Rows from block 6 of the image encoder of a small image captioner, named by matrix and row number. Rows with one number belong to one neuron. Each number is 128 + 32 x the weight over its row's rms, rounded and kept within 0 to 255. All counts start at 0. Numbers have three digits each.
After each neuron's rows are labels from the 100 images, of 14848, where the neuron reaches its highest value: "top examples" is what is common among them. Only what is clearly more common there than usual is listed. The data: made-up ball-and-stick molecule models. In brackets: how many of the 100, against the usual share in percent.
# fc1: MLP up (encoder.blocks.6.mlp.fc1.weight, 512x128), inputs 43-85
# fc2: MLP down (encoder.blocks.6.mlp.fc2.weight, 128x512, transposed), outputs 43-85

fc1.319:128172128093071128128128128162041197128128073198109128195113156104104112108149128158128128128165128106143151128128194128101117101
fc2.319:077113103128128164146128144168175128136128128128077104180112149176193153081087104096154153128157111128077103098177147128155099169
top examples: purple ball (69 vs 27.3); balls and sticks (64 vs 34)

fc1.90:159128083128098128192029128128141128128128104102128128100098058080083128081192128128128152162128128153100181128174128173128128172
fc2.90:162128235102128105128128110097157128128128128101088106128108113128076128128128128151128103152128128175184157128091128106162128128
top examples: dark backdrop (97 vs 49.3); space-filling (78 vs 32.8); balls: four (32 vs 10.2)

fc1.459:128173128095128128128128128162128128128128185100166128100128087128108000128128128128100128128153167128072128154151128166128072128
fc2.459:161147128128128089077128128128128160183128102128128061184085100170183087107128149147173128128128094128109128172128128098165128128
top examples: balls: three (35 vs 9.8); balls: four (29 vs 10.2)

fc1.27:099128154128128102067128070128128164162128111128168128128128128149128087128109128128082128097107079161128159041128109128128158175
fc2.27:128139128102128128057081196115116175168128085128161054128082100128128114128076034128150128128128073181150128182128102093139140165
top examples: orange ball (65 vs 27.7)

fc1.511:128128128128128128128128154128070163128128090128103128128147128128097106128148128128182079128128128128128156172091128128087128050
fc2.511:128094128128128128163128095144172152190128077128128128128077154128185096128087109128181128172075082128128108164183128084188153174
top examples: purple ball (63 vs 27.3)

fc1.377:097209128128128107057128128128155128128099150141145098086173065128128151000128167128128128170100128209128128128128084128128143163
fc2.377:128128128128128150128128156128077167166128097128128128153128161128060128184128050128128128128128128128162128203128128110128149153
top examples: branched (84 vs 54.3)

fc1.68:150071071128128128172104128092128229128103128128128128128082182078096128128128160128128128128128158070157128128093198164128086128
fc2.68:128027175110128128050182111128148076128128128109101128184128128128167151128098076128128128128128128215146128128128128128128155128
top examples: balls: seven (27 vs 9.8)

fc1.81:163177092060212128128060163128175128128170154026173179141128106092128128096074101128128128128128159128128140086128082108167070128
fc2.81:093128086153128158104182128152110128080128164152176147206156128155202167091128128128113128128109163178081097088150154159088102101
top examples: green ball (80 vs 41.1); dark backdrop (78 vs 49.3)

fc1.10:060128169095128172128153091128128143128099090128166096179099153144128082148128148128128146128128128172105128118128094156128099128
fc2.10:128116166128128115089098209096128115128128128128201078106128100094156128128094087140128118092128108176105165141097128128102115128
top examples: orange ball (87 vs 27.7); balls and sticks (80 vs 34)

fc1.478:157128111128103097153032200149128128156166128128078153128128128098128174168128128106152128128128128106187128128160128128128128085
fc2.478:143128195101128080128158169115128106128166110128110099107104090128172111094098128128156111148075111206128144167114128113128156128
top examples: space-filling (100 vs 32.8); orange ball (57 vs 27.7); balls: four (33 vs 10.2); balls: five (28 vs 9.9)

fc1.351:107128160128128162128164072146128168128128128087157128170091096186128109158170128128128154128128128128108078085182128153128096169
fc2.351:128128175128128128067128191112100128128128128128224089128128086107180128128092076147097128077078110172094128166128108128128128128
top examples: dark backdrop (87 vs 49.3); orange ball (80 vs 27.7)

fc1.293:149145062076128100141082150165094085128109128128128128067080128068084110061161128140179128165085146085128198095100128128128181128
fc2.293:165128169128128128111144115104128128128128100128106170128128113128128128128223128158155128128128128128162128179095128128128067128
top examples: dark backdrop (81 vs 49.3)

fc1.449:162128056128076128198100128160128128101156099128100128128128128094075097128128128128172128128128128128128128128128128104101128107
fc2.449:150089205128128128196128078128194128173171106128089097056083162128128103088128128128144128128128128128128128128128128091181128128
top examples: balls and sticks (77 vs 34); purple ball (57 vs 27.3)

fc1.91:128128128128128165085128128164157159089159163128186128216112128173155116179110128128103146077161128063102128104128162099091128128
fc2.91:128104128128101140165207142128128166161128128128199128075128160111170114163070119128128128109066099128100128157209102111128128128
top examples: dark backdrop (90 vs 49.3)

fc1.206:177128064078104099128092128150128128094128128110128128068106128073095062128163128128128162128108168094128181128128181200128101197
fc2.206:146095192128128128112161066128128128128128128128128128128128128128152128108128128128148128128128154128128128128128128128128128109
top examples: balls: four (30 vs 10.2)

fc1.19:169203074128128092179025209100128078128093109168128097128128128071128128128128128128128128128077128171155128128101169148180152150
fc2.19:160128242128112104093161128128128128128128128164128128056128074128163128128128091128128128128051128194161128128128128128128151128
top examples: space-filling (100 vs 32.8); dark backdrop (77 vs 49.3); balls: four (29 vs 10.2); balls: five (28 vs 9.9)

fc1.244:175204128106144081107128128151166112128092160078128106087162094107074146080154106128128128166153128128160158150092128085128218128
fc2.244:128180128128128128116128128115128137128128128128128168157128128128086128128177160128128128141128128128153128174106128128128128128
top examples: dark backdrop (88 vs 49.3)

fc1.192:128162128128098095167104069078093056128128096128156087128128082128105073128172109128149185128091077157128128054083128164128075174
fc2.192:128184158128128079078098158128128170128128128128128040157093093148188106056128048128128128128161099207203128128107128128151128128
top examples: orange ball (66 vs 27.7)

fc1.284:146184084095145128148095128144128111128128097019128128071128128093071147062169128128128128128128128128128150128070128128146164128
fc2.284:158151168128128128089176092105128161128128128128099174195128106128128128086192128166128128159128128128183128170128128128128128128
top examples: dark backdrop (77 vs 49.3)

fc1.488:128095128128128104192024182111096128128088086158088074185128128103173128164128128128128128128012128166169112061128128128185104144
fc2.488:152160186128128108066162182115151128169128095128128075128098050142200104119128074128168128128128098175163128149128128099180161145
top examples: space-filling (100 vs 32.8); balls: three (32 vs 9.8); balls: four (31 vs 10.2)

fc1.18:128156154128128082185045128086128065128128128128128128111128097128128128128128128128128169128047082173189128073113128128162151175
fc2.18:173186198128128100072128154128100215128128128128128077128087083139176103089128043150128111153128091145177128148128086094164155128
top examples: blue ball (100 vs 65); space-filling (96 vs 32.8); dark backdrop (95 vs 49.3)

fc1.162:128128185128128094128113075110128128094128098143152128113128079128099038128128096128158128128118095159098164044081128212128098128
fc2.162:128177116128142062066128162089113148095128154128179080196128092151143112072097128128099089153150115208162154098096128128107128097
top examples: orange ball (78 vs 27.7)

fc1.405:128098128128151128176069167090170169158128128041128128128161152128128163128113171093128099128128091128180128128128128128171149128
fc2.405:169128154128152068067192071099128128128128092128128128128128101128128106128128164158128101128071128154179128175128128128128162128
top examples: space-filling (80 vs 32.8); dark backdrop (80 vs 49.3)

fc1.287:128103128166128128182098161128128128128128086128128128146128165128128174162128154110128128128128091179158091128172128108128156128
fc2.287:145099148097143081141184060128188100128128128128096099115105128152145106094128154128128092128128128169165151128128128128128182128
top examples: space-filling (70 vs 32.8)

fc1.381:128128128128128082128128089128128106101091079128185096111128073153096047128162128103128128128128068191128128079095172187128079159
fc2.381:156166128128128065073128143099110157128128128128177071175108065144163102094112085147128090128128108220155145128099128128128128128
top examples: orange ball (59 vs 27.7)

fc1.218:128128102128063128154128128152047128095082064128096047165167128128114156128128084158128128128128087128128128128128128111081169102
fc2.218:091128154058128101145095128128205128128106105128060044173091128160128128081080083074172176128186128160152128112160128128198128128
top examples: green ball (67 vs 41.1)

fc1.117:128201128084104147082175104092095128145146195128128128192128128099144128141104073086204148147150182128163073199096143146128172128
fc2.117:128128142157128128233128128158128128166165128128128128064128174064128128186128074117128150098091128088128111128185128128128128128
top examples: balls: twelve (28 vs 10.5)

fc1.298:148097128173081112155128059090128128170128128144128128128178128080096169128128128128128128175061128194157083128128128128128128088
fc2.298:128128203128128128128128128106128128128128128128128067128128128076128128128128102128128128128128128174207128128128128128128128128
top examples: green ball (71 vs 41.1)

fc1.266:128128099128128128128128128128086111128102128128128128078128082128095014097128128107128128148186128128092128128119128185128031128
fc2.266:152164128128128093059128084149128128173128107128128085205097090182197107089128166146158128128106105128099128155128128108149111128
top examples: balls: three (37 vs 9.8); balls: four (30 vs 10.2)

fc1.484:128128128148081093227051097070128128128049128174093072128128081074149184128149095128128128155038128179175089128091128128128128128
fc2.484:128153230104128099128128178103163128128128109128104044128109087128128128109128079100128128128128104185194140150114128128191128128
top examples: space-filling (96 vs 32.8); dark backdrop (91 vs 49.3)

fc1.119:128091170084156128085128128075102128128128099128128128128161128128152128159128128050168093035095128128170152128097128128128204190
fc2.119:128199128128128128085146128128128143128128128128205107128099077184128102128109128128128083180128128128175128128128128128128183128
top examples: space-filling (97 vs 32.8); purple ball (59 vs 27.3)

fc1.448:128128089128128128195055163074128055177128093128160192195128128084128128191128087128128090142102148128128111154094128151189146153
fc2.448:160128217128128128085158174103128177128128101128172091013128110128179105128128050149149128112054128148128144128128128128128128128
top examples: space-filling (96 vs 32.8)

fc1.486:128128085128128150075104094128148128128128102128128128128070128128128128051169197128128128177128128128128128100128128103128128156
fc2.486:128101165128128152078128128128069171153128090128128128167128128128128128170128039161128128153128106128156128184128100105128145162
top examples: yellow ball (75 vs 41.3); balls and sticks (65 vs 34)

fc1.390:128159175147113094128073062089128128090128084093128077128128128151128067128152091156153172147103071181097128037097128162128128162
fc2.390:128198128110128077078128189090128157098128150113128053161102082138159111069069093128128103158162103214172157091107128128128128128
top examples: orange ball (65 vs 27.7)

fc1.503:161128128152096109165044194128128128128152160128055097128128128106128177128146128108163163128075128148172128144162111128128128109
fc2.503:146128231119128073128128128111166128128128104128103083106098099128175128102128128128128128128128102162181128191128128128155193128
top examples: space-filling (100 vs 32.8); dark backdrop (96 vs 49.3); balls: five (28 vs 9.9)

fc1.33:144128093128014128128153104115014128128092128171066128128128156128128160167128150156128128128112128128128128128096128128128128084
fc2.33:090154147128128128084128149128128128107128152162128083206128128160206154026128079078128151109167128163154128107175128163128111128
top examples: green ball (71 vs 41.1)

fc1.475:128128128128151128055128181128128115128128128128078128128128128188128128151172101100093073128128144128149128194128128128099128085
fc2.475:150128128128128105175188109128128128148128109128128128109083128128161092128075128153151094191064094128156128154128102092145186128
top examples: yellow ball (76 vs 41.3); space-filling (73 vs 32.8)

fc1.93:128128087128128167128128110102189128128128128128128128128128128128128128000194199128101128193128157128072152128128128111128128159
fc2.93:128128128167128172128160128128064161157128109128128179159128153128089128198165089197128128145097128128178086195128128101128128128
top examples: small balls on sticks (81 vs 33.2)

fc1.7:128128061128073148179128128112046128128128077184106128128098128092128128165128161065178128128128147128148150128128209128128128128
fc2.7:074108128128128128209128128161201080128128128128050128128128189128133156119128128091128155112157142128128128094159164151158094143
top examples: branched (82 vs 54.3); green ball (74 vs 41.1); balls: eleven (27 vs 10.1)

fc1.116:073128169128128128082169061092181128128128074128128128138128128150128086128115128155208156128081128167128128073112102162158128128
fc2.116:104128128128128128059128232092101143097128151128210114173152104128128153128084095103097128128128128188128150128103128152087128128
top examples: orange ball (97 vs 27.7); balls and sticks (74 vs 34)

fc1.258:164128098128128108162128080128100093128128128067128128094128128086087128093152128128128128153128161150128147128091128181128057100
fc2.258:128155128128128097089102090128161164128128128103075066162098128181165128082128152128128128128179128155170128128104128128128128128
top examples: balls and sticks (67 vs 34); balls: three (29 vs 9.8); balls: four (28 vs 10.2)

fc1.438:128128128095128128128153162097128058097128154128128128128147128128128149104128078088186061174094128128174167157091128101128174083
fc2.438:160168128128128128184149128128128128163128082128128128099091128151128096142128128156176128167080102128128128157128128094128128128
top examples: space-filling (91 vs 32.8)

fc1.257:101128128128087128088128128128128128155096128073166172184063128158149128146128172128128128128167128128128145128157146128182087183
fc2.257:128066143128128128088128159128116154107128128128183128144128147128185128153008049128128117128105128164103128128189128128128166168
top examples: green ball (88 vs 41.1); space-filling (68 vs 32.8)

fc1.112:157128128068128159085085160167128128099128078128158078128103164183085128152171128128128184128184128044128128212155128128128128128
fc2.112:128139128154128128176175114166128128128128143128128128128090167155210128067016145128128111189086128128128128112163128128128174128
top examples: orange ball (63 vs 27.7)

fc1.118:149128111128128128096128088128080192182047128128108128183104159128096128164128128168082128128101151128128128128128128128128128078
fc2.118:095128128128128128041146128104161128128128128093128094230128128158174128081128094102128128128167128220128128092156128128161163128
top examples: green ball (71 vs 41.1); space-filling (62 vs 32.8)

fc1.277:128073128128088099128087128160070128090128128128128128128128128169092153128128128149128128065167095092128161128157201128091128128
fc2.277:078128112128085168144128197140228128142128128128069128128128179128167161128074128089128171128128099128106128128128161128187128153
top examples: green ball (98 vs 41.1); dark backdrop (98 vs 49.3); balls and sticks (70 vs 34)

fc1.25:093128128128128128128128128128089188128128128128040128111128159095078128103128128128096128128152145059128162128047109167128128049
fc2.25:112128128106128128128093113152182128162128128128069073210082128173211128034099128111158144158128098152128113128151128112165128156
top examples: green ball (69 vs 41.1)

fc1.462:128128128108173128146128109156128128128111128128128128113090078148128054104144128128103174128128128128100179112128128128128042128
fc2.462:128128128128128067054128128128128128145128128128159072197118087128206128086166188128128128079113111167069128160128128128128106128
top examples: space-filling (61 vs 32.8)

fc1.440:079128139128128171128154128128128128128128111108128192201128101155115128157128128128128149128128128102109128128233154146128097128
fc2.440:128128182128128128128109205087128112128128128139190128128152109076128128146161128128098128103097128128086166180128128142128088128
top examples: dark backdrop (100 vs 49.3)

fc1.442:128078128128144128047161182128128128128128156128128170128128128151128128156128107097128128128128128082128103183128128106128128090
fc2.442:154128128128128077166192094128128128128128128128194128095085128128128087128074161160128092187069128128156128128128128094128195128
top examples: balls: four (32 vs 10.2); balls: three (26 vs 9.8)

fc1.429:155128079075161128128073212181128128170128103128160128128128173128093128147128173128128128128181177071100128170128143169128061128
fc2.429:128098198128128128128169098167128128128128151128162105104128128128238128057015128128148128151051128128093128095128128128128156128
top examples: orange ball (80 vs 27.7); space-filling (79 vs 32.8)

fc1.181:128185149148156128074097128128153128128086148161157128128128128147128128039128128128171108201128128128128128078171128128147160167
fc2.181:128128160128128158128128178128093167128128128128168128145128174128103155164086041128128128128128128128128128168128128128128167128
top examples: orange ball (78 vs 27.7)

fc1.11:128085128128149097128039128074128128171094128128156091155128094160168128128128128128128128128024128179183079016105128128173128201
fc2.11:128128165128128128057128202128128157128128128128209078128093099128176128128065036128128128151128089158155128128152128094160163185
top examples: blue ball (100 vs 65); space-filling (97 vs 32.8); dark backdrop (75 vs 49.3)

fc1.24:148186096128101096155085098128128066107128128099152128101128062098099128104154128128128163128076108175094128128097108128152128128
fc2.24:153160183110128085128093128088128208128128128102105059128096102128099110102128128128128128128181128176205148128091128128128128128
top examples: balls: five (27 vs 9.9)

fc1.447:128128128128082128091128101128128128128128128186098147067179049128128183016112128128089128128128163128098128175128128105128128160
fc2.447:128128128128128148128128128128128128128128128128128128128128160097084128155163128128089167099128128128198086157128128128128175128
top examples: small balls on sticks (64 vs 33.2)

fc1.274:128159128145128085183039101085128067103128128128128077128102128128153128107128128128149154168032097189169107079086108170141128154
fc2.274:152184210128128092082128168107128197128128128128128058128091075128176106085128068128128110151128094190184128128114105105128128128
top examples: blue ball (99 vs 65); space-filling (98 vs 32.8); dark backdrop (98 vs 49.3)

fc1.269:128128174088128128128128128104164128164128128128152128160159128128159088128128163099089064128128091159159128057128128092203108187
fc2.269:187128174128128128099128128095108151170128085128128095076128128128128086183099065188128128128107128128182158184128128128128175128
top examples: purple ball (78 vs 27.3); space-filling (71 vs 32.8)

fc1.262:100128109104179128128159128147128128128092147128112128128128092128094038128128128128128128128162148148056128128128128177055034128
fc2.262:158165128128128061079128128128158128163128103128128074178095071160178094087128154128169112128128099154093149163128128109154115128
top examples: balls: three (42 vs 9.8); balls: four (28 vs 10.2)

fc1.97:175036078128128141128128128097128128128094128080164155128128128128128182128141164128092093128189128128128071128128128128175096196
fc2.97:128128128134128128066156128093101128076128158128152145128165128156128128109128128128095082128128175128172128094128128150097163128
top examples: small balls on sticks (66 vs 33.2)

fc1.453:105128163128128092128048128128102128162128128128099128162128197128160113189128128128128128093063091148168083044110128095189222176
fc2.453:128173128128128128048128186128128128144128092128128060149081065182213106128095077128173128128128081189143145143141128106168159145
top examples: blue ball (99 vs 65); space-filling (98 vs 32.8); balls: four (34 vs 10.2); balls: three (30 vs 9.8)

fc1.485:128097128152082128128128095098084180095093128128062128171128151128128128128128128143128167128086128164149128128086071158169144128
fc2.485:084128128101128128097128186128159128097128128128128073211108115128128152059128102072128166128183110206155128128128128148161147128
top examples: green ball (88 vs 41.1); space-filling (82 vs 32.8)

fc1.366:155128099097099103185025185104128128128152128128089071100128099092128178128128128088128128128105128128154128128154147128161148128
fc2.366:142128235096128085108168128109173128170128108102102096128115103108128128128128163128128128128096115172178140176116128128128176128
top examples: space-filling (100 vs 32.8); dark backdrop (98 vs 49.3)

fc1.92:128105064195128077171086091077128128128061128128110128128163128039099169094128128152081128191074128216145096128087128128128128128
fc2.92:128128229081128108128128155089167128128128102128128075128128128032087128175128074102128150128128111207176156128128128128175128128
top examples: green ball (92 vs 41.1)

fc1.108:128128128167128128092128128188128128094172128128079128162184169193128128128103099128128128084128078128187128128205128128087176072
fc2.108:128128128100128090154128106101128128128128128163128098128092128168150085106059128128154088216128099170158128128128128108155181128
top examples: yellow ball (80 vs 41.3); space-filling (78 vs 32.8)

fc1.376:128128149155170065111128128088128128128101146128128128128128128166180128128158085128128128128003093206128076057093071170165196128
fc2.376:128128128128128128084128246128128128128128128128228076128128095128128128128067022102190163128128098177128128128167128128128138183
top examples: blue ball (100 vs 65); space-filling (98 vs 32.8)

fc1.3:146100058103156165143098128128162153167101128030196128128128169082100128128147161160128155128173128128077128146128128173139128154
fc2.3:152070128147128128094220041128128105098128151110128159163128159171147128078128149179128101152102159128128128128128128128128128128
top examples: balls: three (32 vs 9.8)